Weights of a small model that answers yes/no questions on an image's attributes: encoder norm batchnorm.
Rows from block 7 of the fusion encoder of a small model that answers yes/no questions on an image's attributes, named by matrix and row number. Rows with one number belong to one neuron. Each number is 500 + 25 x the weight over its row's rms, rounded and kept within 0 to 999. All counts start at 0. Numbers have three digits each.
After each neuron's rows are labels from the 100 texts, of 14976, where the neuron reaches its highest value: "tokens" is the input token at the peak. Only what is clearly more common there than usual is listed. The data: scattered letters and digits in many colours.
# fc1: MLP up (fusion_encoder.blocks.7.mlp.fc1.weight, 384x192), inputs 48-95
# fc2: MLP down (fusion_encoder.blocks.7.mlp.fc2.weight, 192x384, transposed), outputs 48-95

fc1.25:453500500500500500480500500500500500540526500559500500529500500500437541500456464500500500500500500457500484500500500544432525500500500500500500
fc2.25:500432500496500500530500472492524462500500459472500461466472500500539500476500500466530500503503500543500488500500500536583532500516500500529500
tokens: "red"; "teal"; "white"; "yellow"

fc1.108:500500500500500474500500474500500435500490471500517542500500500500500476500500539500553535500525500500500519460484500526467482500510500459456531
fc2.108:519500542510535500458500500544500500500495500468450500500500495500532492518500500569472500540458520500502500500500500463525525479500529557500500
tokens: "the character Z"; "the character F"; "the character V"; "the character 5"

fc1.303:448456539515500479447431560532446500518500500500531500500446487500500500462526500500500500500516500500529500500504500500500500500567544579527492
fc2.303:500530448480500500535500500500530463500457500509474548484500546504513500491500500498500524500443500541500500500476489500491548500467500408527500
tokens: "green"; "teal"

fc1.57:561547500500500500504500500511500500531500500500500500500500487539500517474500500549550518500500497473531474500474477500500471525521500500500445
fc2.57:500463495539500461500500500527500527500500500500500539548500506500545500479500500511499500500500500460442531500500462455500470519510479500500500
tokens: "blue"; "black"; "white"

fc1.157:500458496403500500476471500500500500500500500515500458491500518500559500500466518508522500490500441510526500438494500500500500436516514500500502
fc2.157:519500511552502473500500476500532500500451447500514535498491502500485500567528500500527528500495500517500481541500500500450500500496462500500500
tokens: "green"

fc1.224:479500475440523500500516554500517500441500479489492552528443541503500500515538500500512515500483500500500453494500515483500500500500500500500500
fc2.224:500500486500500500500500500522471500529472532547517464500520500515500500484500480482505500500541484436500500458500506500540476499518500500500449
tokens: "the character O"; "the character U"; "the character W"; "the character Q"

fc1.155:495500500500500500485500500529423509469438477483505500500502500500500444460500500500458441477500500500497500500497500559500544500542482563500534
fc2.155:500500500500492500500479492500539506500498524500504510496534515500500500500499504500527511500538500584500500488500500466489500500494500500500499
tokens: "the character T"; "the character 7"

fc1.370:500500500556557500519500516527500500500445466509525500500502500500475471484462479500525500530500516500500500484500534500527514500557500500441500
fc2.370:467500520500500527478477472500500500446525523508471500482500500509503500500500476480493484500486500459500500453500456500511500478500500522534500
tokens: "the character 5"; "the character 0"; "the character 8"; "the character P"

fc1.139:467471512512528540467500500500527500500500528487500496500464520511529500500568500500508478525472500500500500500463478477489526500460465474500460
fc2.139:532500479462459485508455500503468485500515441526500483500548511509474475500442500500500500467536500500503500500500500520534500500522500510438500
tokens: "teal"; "red"; "white"

fc1.187:500500500500507537500500500500515500554444500500464500500456482500500533500500556500536500500448470500507427468500508500500563500500500500538461
fc2.187:546500483528473500500513523500501500500500500526500482500500500500500464519500475495500500500490500554500500500500500500584465500509500500472476
tokens: "yellow"; "pink"; "white"

fc1.315:504491453500503435500500466535500500442500500536500528500466462471500500475500500518515516560500500485500501500500441458500527500453462462491500
fc2.315:522453520545468499500500471500521500536477500490530500500561533505523500500500500534500502502500466492532500500522571573519472500528500530500553
tokens: "the character F"; "the character S"; "the character 8"; "the character J"

fc1.269:500500468494528476550561426515500550500496482500500505500500543500500484512499500536500500500524500500506483500500500449500500500500500500500443
fc2.269:485500515542521542561500500500500471500519458550548500500544500500500500509500492500500500491463500500500540553554500500540510500500500445563580
tokens: "pink"; "yellow"; "white"; "purple"

fc1.36:500500536520500543472500540500528515452503472500500500500550523443500444500457516500497500497459459455480500500517547426500500449500500500496500
fc2.36:542472500459522461500500500486505500500477499500570500517500451500506500438500500525465500467500500500528529528470454500500500540500500517500565
tokens: "the character T"; "the character 7"; "the character I"

fc1.134:500500550539517500548500500500472500481500456483500453548500500500500500500485500541500476483500470500500500500500500500536500500518467500500500
fc2.134:483500469478452500473500493520527500492534518500487513500488487500500482500500500476500500500517500500549552459500500500500500500500479501456500
tokens: "the character 3"; "the character V"; "the character K"; "the character Z"

fc1.32:500444526500552527500478500521500463500500500544528500536500501509500500500540500543534546467487500479500497519516500493500500508500550523488512
fc2.32:500500480512485490533500518500447500480546482500500500445462500463484500500471503510546469535500500500483500500509500500482500500500500474500505
tokens: "the character N"; "the character 0"; "the character W"; "the character C"

fc1.128:523500500490500500536500500543500500500553500500446500500527500474500500500500485500500500536500522500500481500451500548495539560504554500500546
fc2.128:500537500500485494449535502476509500470430500464543444523500500500500500500520514551468455510500500500555545492500500501500500435456453500500500
tokens: "the character D"; "the character W"; "the character O"; "the character Q"

fc1.60:500440551500500546483500500500485500500486500499500500500500500500554429529500500545446500500522500500500500441542503536500500500500500526533500
fc2.60:511510471531499477500490520540522500500500492527510500500530485470500500531531500500500525509500535541500456540484546500533483500500455500486500
tokens: "the character 4"; "the character V"; "the character 2"; "the character L"

fc1.344:489500500500499500500528500483500500538500500500500500504520496500506488500500500528482535500500470500474500524578501439500500482462500500500500
fc2.344:460500500478447479500500493476500500510477500582511500500500500500500500518507539500500500492500500540528587500500511564500451500520463500500440
tokens: "white"; "yellow"; "pink"; "black"

fc1.263:500500534504525500457500500500512479504479482500501525522500472500500500525500500500462454528500528520476500500471500500493559500500518500500500
fc2.263:500500500500541459547521531500473500519544507515500534424492547491519500500495500500500500500537500463500500527500557459500472500434500485500500
tokens: "the character W"; "the character Q"; "the character D"; "the character M"

fc1.364:500500529496500500533500501507500521500500508500500479520500548500512500500500500500500537532500500500500500500500480489498513500585500500500500
fc2.364:500500500500463500500477500500500445494411500505470500497500500536500500500500500503538539492500495479509500500551500516500500500525495500500500
tokens: "red"

fc1.223:506500553500496500500500453500492452551473480473500468537507457500519431500475500445464500500500500553500500500469491500495454516443500535449521
fc2.223:500500451500528486500500515556527500429500500500500527500521513478497535542570492548511478500475500525500500550532499484533549503578551501482524
tokens: "the character G"; "the character W"; "the character D"; "the character N"

fc1.96:509469483525500529530500500461500469462500521500517535559512515500486471440475500541500466573517500485428500534540493500501500458505500500500500
fc2.96:500500552406500551540500500456500500522510500500500500502500500482494564570500507490526500508520500500528495463500500500469500487500538500500500
tokens: "the character F"; "the character K"; "the character 4"; "the character T"

fc1.37:500459500519528524468500532480500500500500528500500500548491500451522462536500500481500504500503500500500500500518500471526465501500499490549500
fc2.37:466513432485502514500551500500500468464500500515500500500500500547500535460500500504484548500500500500534500500477500518464527578529471500429501
tokens: "yellow"; "white"; "pink"; "orange"

fc1.17:500500500500500500500500500500450468500518457500506500496512500548456500500500500500500500500500500526444500500500500500500500469460466500492556
fc2.17:521500517500478500500500500552500500500512500522500504500500500500507475507500460500500500500500532510518500500482487473500500515542522546503469
tokens: "the character N"; "the character Q"; "the character W"

fc1.178:491556513471500498498529500500500500492500446499559476500500501510473549500465500500500500487475500458500500593465446546500430499500484500500500
fc2.178:500477436553500514493467500500500500465553513495455505500507500479476500500506483483500500500566511500500500500520560452500530500500500500431473
tokens: "orange"; "brown"; "teal"; "green"

fc1.24:523500463522500500552518477501550500501464500512526500469487506479500500500440500500548472500428535500569458530500468547500494500476512450515500
fc2.24:479500500500544500500500500500483500507527500500467500511525500500526478485515541500500500500556497489439531492515474493520519497500499552518500
tokens: "pink"; "yellow"; "white"; "brown"

fc1.382:500508524431500440494532500461565500512458500491500479500461500500500500500466500556450500500500500462500500500500500500500439452442532500485494
fc2.382:500500556500526465500500500500500500500500516500500500500500500500500475477500461522547500516500480533487500553500522500500538485492517462500461
tokens: "the character 1"; "the character I"; "brown"

fc1.153:500524521489556500500500500500494500500500500500500467500458500520484500544500500551442500500441500500473474528457500524500509500500488534500500
fc2.153:500480500484475520518500500484500457500466500504500537500500520500556446454468506500500500520500474468456450467453495509511500500500500500490500
tokens: "blue"; "purple"

fc1.332:410483505500560500500530500521502472500500500559568507476500472486500558500500475500500455500467546500500500441468500500436500469498523460500500
fc2.332:539535550500484490486466504441500490500500500500500435473500500512459489500502500500514521543500500500473500500545503536537500500500457500500491
tokens: "the character 5"; "the character S"

fc1.147:539500500500529500500500500500500538500518500483500446557466530500518543500500522500500501528472500480500492531500500449500500530446561500500500
fc2.147:478500500485515523548492552489500414500508500500500500434494500500480500487500461447484557451500491500500497509500497500500500500489484527541500
tokens: "orange"; "yellow"; "pink"

fc1.228:500500500500550450451500586560500500479529500444475558500470527543527501545500556530469500436553500474500500599500500500472500500534500500500453
fc2.228:500461500573485522465500554477467500500448459500539500499500473500500521476522500471500500500500500480469512471522500500500500500500500500500530
tokens: "the character S"; "the character I"

fc1.14:513540483500412561469555500518500529500500500500500500500542492528525500500500513500500514506489500522531524559500500500500500500480500456517500
fc2.14:500465500535500500540500500415505500500468540529425506500526500500479549513500500522490517500529470500500500516482522522500500500500500502500500
tokens: "white"; "blue"; "purple"; "brown"

fc1.11:500500500488445500500500500500500500500522430500500500497500429502500524479464532432500529500543500500490500526500500546500500500557500568500500
fc2.11:500500500542576477485462500489476500479445545500500500500500550487479462500528453561500465500467500500467481448500500435548500494500517443500500
tokens: "black"; "blue"; "brown"; "purple"

fc1.174:500539500500500514520504500497562462536500500546500475500500511452500518446498500520500510500500498500536478500529500500500600529500515500500500
fc2.174:500460500500500525486500500466500500521528500500500513459534500579500494500500500481500532500500500500477500421480500501549458500500499443500500
tokens: "the character W"; "the character M"; "white"; "the character O"

fc1.369:500500552518470500545500482527500500477496509498500500476498595500468535500500466500500531457500489500500470500529500500500487462500500477500500
fc2.369:535500462500500500468495500489500500478500500500500500535492453488530500456468500500500478551515500500500500500474462500500553500474500500517500
tokens: "the character I"; "the character 1"; "the character J"; "the character 7"

fc1.328:500483500501500500504564500542500500500500449500500500500496500500500500459530491500517497500500500482500536480500504500500503500486500481559543
fc2.328:549547500500468500500500524436490501507510549511496500500438500489500525527451546569510500500500500513533500500491500442500500500526500532468500
tokens: "yellow"; "pink"; "white"

fc1.265:500500500480500448500500500527500525526500529476530526446535530448500500476500500500562500487500500500595546450471512507465498500469500488500500
fc2.265:481500500500487500500500518500500500466500500500445493514514500499500500500500532500500518500484547500481500596557500500500500466528500500500444
tokens: "green"; "white"; "brown"

fc1.300:499524500538500473500500528487485500500468500453500500500500455554505500464514500500473500525569500472462500483500509500489492500482543500500500
fc2.300:500500500500510556500526474500500484501525530500500500492500500516500500500518472463500459500485500466500500500478500500500475491481486480527518
tokens: "purple"; "brown"

fc1.383:500500450418520513500503461479482531486463463500500547474530500527485500500500500499515442448500500500500500458479500500508536518500535476592547
fc2.383:500428488549500500470500500555500481500500500500464451472500478500505500500464500473500500556500500528500528500543500500539474500465500554460512
tokens: "purple"; "red"; "white"; "brown"

fc1.294:500500533500500537500500559500500500500500500485486477500500479500500489500500500572468500500519500500473500496500500547500517465500464546499513
fc2.294:545528500500500448486555500500500500500507553519500500500544500500500500500500500516469514500510496485573516490470500456472472470500500500500480
tokens: "the character D"; "the character B"; "the character V"; "the character 4"

fc1.218:500500494500500500508500512514490500500550500500508500500508490500512467500500511493539500569534445490500500500504541500500500440500500500500492
fc2.218:488522500483500500503500500500526500500441547500500471562438559500500500500500500500500500490500500478570468470534504500521469536500522549548528
tokens: "the character D"; "the character Q"; "the character L"; "the character B"

fc1.141:500564500523500500500500513522500459500518538500538500500485500490500516500500547514462468514500500499462491487493500500500500500473500556500514
fc2.141:500461500524486500526500500440500475500450464500445500500533500500481500459500465484500500487500500519500524500500526485500571479450500473500500
tokens: "brown"; "purple"; "orange"

fc1.119:500500500500500477500500566500538525500515490500500461527500501531471500526544500500500449500500542500462478399500500500500510508500500504500500
fc2.119:524541458450442500500470500500447500527500519500500535500525500500547500500440500500500500531500500579500515583469500500431500500539503500500500
tokens: "yellow"; "orange"; "pink"

fc1.184:500500470500519512485479500500500500468500500534522454478529500506525511500487500534514500534473500500500500500500500500500500497462528500460500
fc2.184:443527500504461479500548500487493500573506492464441500500448457511500472500521500464506500460514500500500500493500500471465500500500529550513500
tokens: "red"; "green"; "teal"; "brown"

fc1.124:552500500500531476498500500546456492500524500503451500500500500445500500500464500533500562520484486457441500533500500486510500517500527553481500
fc2.124:471460470584472526500500500468587533500500459517536500574500500500500464457500500500500594500500527500447512497538500500500557500488500467541500
tokens: "orange"; "brown"; "pink"

fc1.52:478512500500500500500500500500500500500502469500572491500500478488500500530500500481500500500500518470500500500500500500500516549500500447500460
fc2.52:509500540500500500545473456504494500500541516452421500500458572500500500500500500500500526500500500500500500500500500500500500500500500547495500
tokens: "the character G"; "the character W"; "the character D"; "the character M"

fc1.10:500500481517500500470500500519489500442500560500500483554462463525500500508476499529500500500468529500553494500523500492494500480486520451500500
fc2.10:500500500500469440521450461500500507543500479500469468490458513500500500500500466500500500510507538500448500500500526500500500500534447500500478
tokens: "pink"; "the character 4"; "the character 3"

fc1.122:506500500522500465500500500465532457487500474487500519483500538500500500500500468475500493500556435446455500500500500500500500516500464532500500
fc2.122:452518483473500461500500500550500482500449509448500470513462500499534470500500561500457500500484500500562469500500500500545500487500500525500500
tokens: "the character 4"; "the character L"; "the character 7"

fc1.72:500462492541500500500471500533500538500500500500500473499500500477500500536488500557480490511500456538500500495500500560500518500500525553500554
fc2.72:493506509550513500500539534500500500500500524512500492575530500461500500500556500542540500517500559512541532540488500500527541500500486490500541
tokens: "the character I"; "the character 7"; "the character T"; "the character 1"

fc1.97:545518531500500500491565500464480496479500482516517500480500500529515548445500444545475500500500477532500500508511500507542503489505507500526558
fc2.97:462500500500500500527491462514512469500541500478492465500524543493439541550525503528521500522500496487486500500425500443500495500439486500539499
tokens: "purple"; "yellow"; "brown"; "pink"

fc1.308:541500541500566453500454512551500500500500500500500500500500519467548500519500452539501542500500523500538500494500454500500500500500542500500519
fc2.308:453491500500477501500543500480500488480513463472500493500500427500482460500496522494475463530481503510504500455500547464500500500465447500465500
tokens: "the character D"; "the character U"; "the character N"; "the character G"

fc1.85:500531500500500500436460517507529500478500500500500500500500500500500500470482500556484500534500475500500500500500500500455516470500549500500500
fc2.85:500500498500500500500534547500500523539500508500500500500500500518451500500500500500500500472540500500500500500539480500523500469500500534456466
tokens: "pink"; "orange"

fc1.83:500505500500521479539475500462472543500471512500566500500500500521500494466466464500500500533502507500492500491534500506529500467449512500500500
fc2.83:500499513500464533495500500500533458500500461474491500503500446460500500500462535490514500481436500500517500500462498500450500500522484500569500
tokens: "brown"; "purple"; "the character J"; "the character 7"

fc1.380:440549511500538500500515507500572527500476500506452471500500500462520500505500495486460545456512546500475500500476500558504500500500536505491500
fc2.380:574500500537500517500485500503444500500500523568523500475501500500500500500500500494500541509427500472500460500500500500500500500498500500495501
tokens: "the character O"; "the character M"; "the character G"; "the character W"

fc1.81:500500500500504500574482500500463500500500500500446561517463518508500486500500500491458500500525500500500500500500500500500500543621555500481500
fc2.81:547526500496541500449533528500500500478500500500507500500519500521500500500500460500500494547429514495482521500500496500463500476433500538555500
tokens: "black"; "white"; "yellow"

fc1.259:500500500500500500500447552500471520500542500500500500500500468459536500500500500500474500480500529500547495500500500500500500529505500524483547
fc2.259:500497464500500500554550516500554457500476509500500500488480500500500450456500500500559479501500501459424482500500500500496521468500500500521465
tokens: "the character O"; "the character U"; "the character G"

fc1.377:500448519500589500500500463530582518500500564527516500544544500500473500474500543577500523439500500613500500500500475516595538494535500500500500
fc2.377:470510500500500500471471500500474500500444439480500500427437496500511547500500472461474500551543500500500500504500511500500459500500500500500500
tokens: "the character W"; "the character M"; "the character Q"; "the character I"

fc1.129:522500562503548465499515500463486500500459500500500500546500500501511500500500537534500507506518500529500491436500500500500500500500500500500579
fc2.129:471473465536500500500500522516544500492496517500500500504500500500500500500500479500500455500500500500500496535474525500500473516482504500508459
tokens: "the character 1"; "the character M"; "the character O"; "the character Q"

fc1.167:499548500536519500500539456459528531500521517518500499564500444464482534500500489524500485535500500493554500500493464499516527548462538500501500
fc2.167:508500500527484525561500495530500478500500500500477500471500500499483497500484510488500500456498500500500500500520549500500500408486500550532473
tokens: "yellow"; "orange"; "pink"; "brown"

fc1.321:500500478465515500471529552500569478519500500527500556442500472500562500476486500500506547436443500500473450546500500500500500500500500492500500
fc2.321:536500500500528500500500500500529500500507500500500500500500500500500456503454500434508500500500500486474500457500500500500500500500500528500500
tokens: "green"; "blue"; "teal"; "purple"

fc1.29:546464500492427500500542500500438528593500500500453500500500500500500500549486505500500500508500500484504543532454500562500524522500500500500500
fc2.29:458568543441500500562500500551586498449489500500500500500500537500500525410500494500500500500500500500493500537567453500510500456500500500500502
tokens: "orange"; "yellow"; "pink"; "white"

fc1.69:500500516500482500500539500560563521500500500466500500484468443460496443500500500503500500500500500533476524511500490500495500500500524482500500
fc2.69:500500500500500500500500462500500500500471493500500552500548523500500557453500527476534464527449500500500557500500457481500500467500500482452550
tokens: "the character I"; "the character 1"; "the character T"; "yellow"

fc1.59:500510539461500500508507500500500500500488500500477500500500535500500500483500500458500500500500500553488500500500500515471473500500480500477532
fc2.59:500500500500460480538482500500490500500500463546512531500500454495500545500490500500500485500485490464458500564532475500487500500500553500564485
tokens: "pink"; "yellow"

fc1.176:483480500500500500532500500516485581500488463500500545500500500500475500437500480553500473486536521537480512500500500500500476525576437528500500
fc2.176:500545452495500522480500500508500500500500494512566500500500516500500500520500544500500500535525491472500516500500500500551534492440515474500515
tokens: "the character I"; "the character 1"; "the character 7"; "the character J"

fc1.100:500488557500500458500500560497500500500493475500500500500500500500537458500517500510469500482500500501500488426500461500540500500501537520500500
fc2.100:519533496500500516500500477500449500498494517500500484476473500542537580500500500495554532515500497500535500567500549548500500500485482500500478
tokens: "brown"; "green"; "purple"

fc1.3:500476469500531533500500434526500462500539500544500518500500500494533550500444503489500500525506500458508522426441463529500500500500500500551500
fc2.3:500483500500500429451500560467508512530500500464500500500447445500464537500493499528470478530461500500474500542500500500479517513500500500484500
tokens: "red"

fc1.220:500480500500500522570500500500486460500521568499546500560500500531501461422534500558500500500553519504500500503521532500500500525537551500490500
fc2.220:500500500500500500502500538472500571517500409500499546424536500500500500500500471469500500530500474552500500532500500500500471410500500479500500
tokens: "teal"

fc1.225:485500470524560500500500540500500479481500453495505500495500494500533468523500451500500552500500545485421461500468500514575446470533500501539537
fc2.225:510520509475519497500478466466500500528500526503500458491500500500500548443450458535468465482500490494553500500500491500442533542475500500480487
tokens: "the character S"; "the character 8"

fc1.93:500531500500500500450500444500526534506500500472500500500532532500502500405444500437518500570524464500500538540500455500500467500456500445500519
fc2.93:518489500500500500538461500461497500457500502566500423500500500533500567500510484474468553500500500500518500488500500422504500500500500541483511
tokens: "white"; "black"; "yellow"; "pink"

fc1.51:486500576570501500500500500559500500500500477500506500500505441500500500538500445519546479547500500518500500500500500500500500472500500515500500
fc2.51:461496461461519536500500500500494500500497500495500500500456500475500500420485518475462500500500492500500441500500520500516521505500535463489558
tokens: "the character Z"; "the character 5"; "the character 4"

fc1.117:470500479501500500511528470500500500527500502491500472475519491500510500489500500490500555500500481466500500495500500467500500500500500500500500
fc2.117:500500617500500500472500500471500538549500482500504499486500500526500500500479534500500500500466500510474500500500478524500489540500500500472500
tokens: "teal"; "red"

fc1.287:500523500500474500500499512500460511486425500468500500441500500500475500500442526492500438540448500500452500518492500441500509500467469500473564
fc2.287:462500475478500512500492500523548439500572475500500523528491521531540500500537500470466519500500500477500500500524469500453461514511509533551448
tokens: "purple"; "brown"; "yellow"; "pink"

fc1.351:475472495478500500519525487500544500500500500500500500500500500500535500500500500500500500505500500460477500465466500500500500500533472500480530
fc2.351:554500500500527500500530500500448500521500512557500500514500500500491500542500484500499510527500500449463500500500507487476486500472500500411444
tokens: "the character N"; "the character K"; "the character M"; "the character 8"

fc1.136:500438500517500500497500459538500500500500500500500551544500500500478486500500475500500500522500500552444500458500458422500500500500500500452495
fc2.136:500500505582500500500514564500500529500500509500500475535511507463500500505481500547492500469500462443500506472500540517500500500492485500500503
tokens: "the character R"

fc1.282:500500500503446480500538500439487528520533512500500500532549500500500493525500500500500500452500473566500500538500513473500466500511500500473579
fc2.282:465500500500500503500500500598500500500470500525512537467475500500541514500557530500463559545557546509508500500500500561500547500500532563538500
tokens: "the character 1"; "the character T"; "the character I"; "the character 7"

fc1.115:500439545500500500510500500571543500471517539500500500500555500500500476500522500500500500500445500502500500500500500500500487500500500500500500
fc2.115:426571500500500553505541500448530500556500445531500527500393502521500570500549500500473546500549500500476500532500500554516546482500526515500500
tokens: "the character 1"; "the character I"; "the character T"; "the character J"

fc1.126:506500500500531477514532458508500536500500500500475500519547434529500500438470467500500500532500565500503500506459500517500536500501500500500489
fc2.126:500500516500500523484514500500466445455500557498519500500511543484500500542500574469500500500500500448500500447500500510443469515481500538500500
tokens: "purple"; "black"; "brown"

fc1.237:500493535419450500533503500500526534500500517517558500539500473500521450500464493500500500500500586428500500500523527502500480500472562443500484
fc2.237:500500500500500523500500500498450500519500500459553500546504470500500500500530443500500500520548510500453529500472500500500500500485500453500500
tokens: "the character Z"; "the character I"; "the character 1"; "white"

fc1.130:500522500500500470500500460471508541462500500475500537490515500465500500500484488500544500500441500548500500500551500492500454510500500500500500
fc2.130:533500496476500494500500500561489452500500500500500469500500535551515500539526500500512500500552500500500500472461492500500500500531503506500489
tokens: "the character 4"

fc1.278:486500503500500500520499500542500500487500500450500500493546500500485500460500500500534500480500500476500500500558468500533500500500500500500500
fc2.278:461500500546461526534500500450500477500500500500500500528464531500500471500500500479500500529504546500500500500513520509500500524454500502500500
tokens: "white"; "orange"; "black"; "blue"

fc1.255:500480500500500472500500500500500500453499500500469500473491500420500498524500500500475500500500454500500500500519525499538500476500562500500564
fc2.255:484500500500531500492459498500500500500500453517500500501539500500500505435435425509500500500455530500500500500500492510500500514500456500477514
tokens: "the character 4"; "the character L"; "the character 2"; "the character I"

fc1.120:500500500487500574536544500500500500527484500526500500500500500459500470500500518499500467500500500527500451510500479500510486508500500515500500
fc2.120:500534529500441465500471516500500527500500500500500500478528495473503500429483500500515474500500500551500500497531500500459500500485500484500500
tokens: "white"; "yellow"; "the character 0"; "pink"

fc1.76:500500500437500520485519500500535500526458528543523522466500500569500500489518524543481483473500477500469489481500500500477511482515574500483500
fc2.76:439500499522500500524500523455493500500538404500437490484486461500452500500550459461500500500500500500500509477524495534500500511500429500500457
tokens: "blue"

fc1.197:500443500440500521500501500521500517500507500453500535500500500500474539490515485496500506538500533522500500495500557535500500488500500527500500
fc2.197:511525502553500436500501494516500475500500500500512455500531503500530483532500500500477466475500500442501527500467465500485529474461500468537539
tokens: "the character 1"; "the character I"; "the character T"; "the character J"

fc1.375:500476522500500550468500500503500531466508500500500445500500546546500500534501500530513500500500500500500500470520469500500500513532529500500529
fc2.375:500500500500570454463462500441461500500509475550515500500500486417500496500500463546513403485500529500548500500478530500500520500505500500500515
tokens: "yellow"; "pink"; "white"; "orange"

fc1.281:500500516500497445500500458500523464500480505500559487500500578500501500500482500561500500500523502500500500500468499489445514500440463500482500
fc2.281:474562500473500500521474499500500500499508500475483486496572427519499536448500532446532500491500500500500483500500500512500500500530504500506500
tokens: "brown"; "black"

fc1.345:503500520473500500500555534500541500538543500500537461500500455500541523500500535469500494500500500451500500500500486500500480474495494500430417
fc2.345:500458554525500500529470494500500543466501500498500500500511532500509480481519500578505500500462544500490475466530506500543500547500500547565521
tokens: "the character O"; "the character U"; "the character M"; "the character W"

fc1.20:563500500519555500461500500424540500500500501500435500500494500520500465500500442500500493492541488546500500398486489500500500455566500444505500
fc2.20:499570474460439520500500573538470500500500500491465500500500500547500463500495560500500485500432500500528471514500477500512481500470480500500470
tokens: "red"

fc1.28:498421500500500500435500555448452450460558500463512434500500500500500482473501482464512500500500482500500490500515472500574500465500500489527500
fc2.28:508580500500500500559500500549499500500449488500493500500491500491500500500477481472500478500500532500500500456462500500500500500513531495500537
tokens: "green"; "purple"

fc1.267:500500500500534500511506504500500554523501500462531500500458485474500396500500550500500500500500498497505500500500500500500484500500477500532520
fc2.267:500532500500500500498544499553500469500443516465451500479568500534447508487486462467500423489468500528529500500493489528489500548500500489500500
tokens: "the character G"; "the character 4"; "the character F"; "the character L"

fc1.133:500500485521506514500541549500500500500500500502500500500500500487500500500489486463500471500500470500500455500492500500525526473471500500500528
fc2.133:546522500500519500479500500489500500500465469500584500452483500500554500500477547513500469510523500456520484565524500462500462526500513500433500
tokens: "the character 3"; "the character Z"; "the character 4"

fc1.101:475473530500559507500546500500500500500553489500500556462500520516484432500481500500509475500485439500500496478500500517500500500500474500500500
fc2.101:534500482556422477500458512500490500500500500533500461500500479500509562529500500494477500500516550500500503500495500529500476500545541454439499
tokens: "the character O"; "the character U"; "the character G"; "the character W"

fc1.342:490500496528519506546532432444500500507500503500482500491500500497522500541477518508538500469453528503571500490500503452483500527467500463500500
fc2.342:562529534526500492500500500457496505461539500522484500505529500500474561519477500500528474481539504525500500482523489500492530500528476500500537
tokens: "yellow"; "pink"; "orange"; "brown"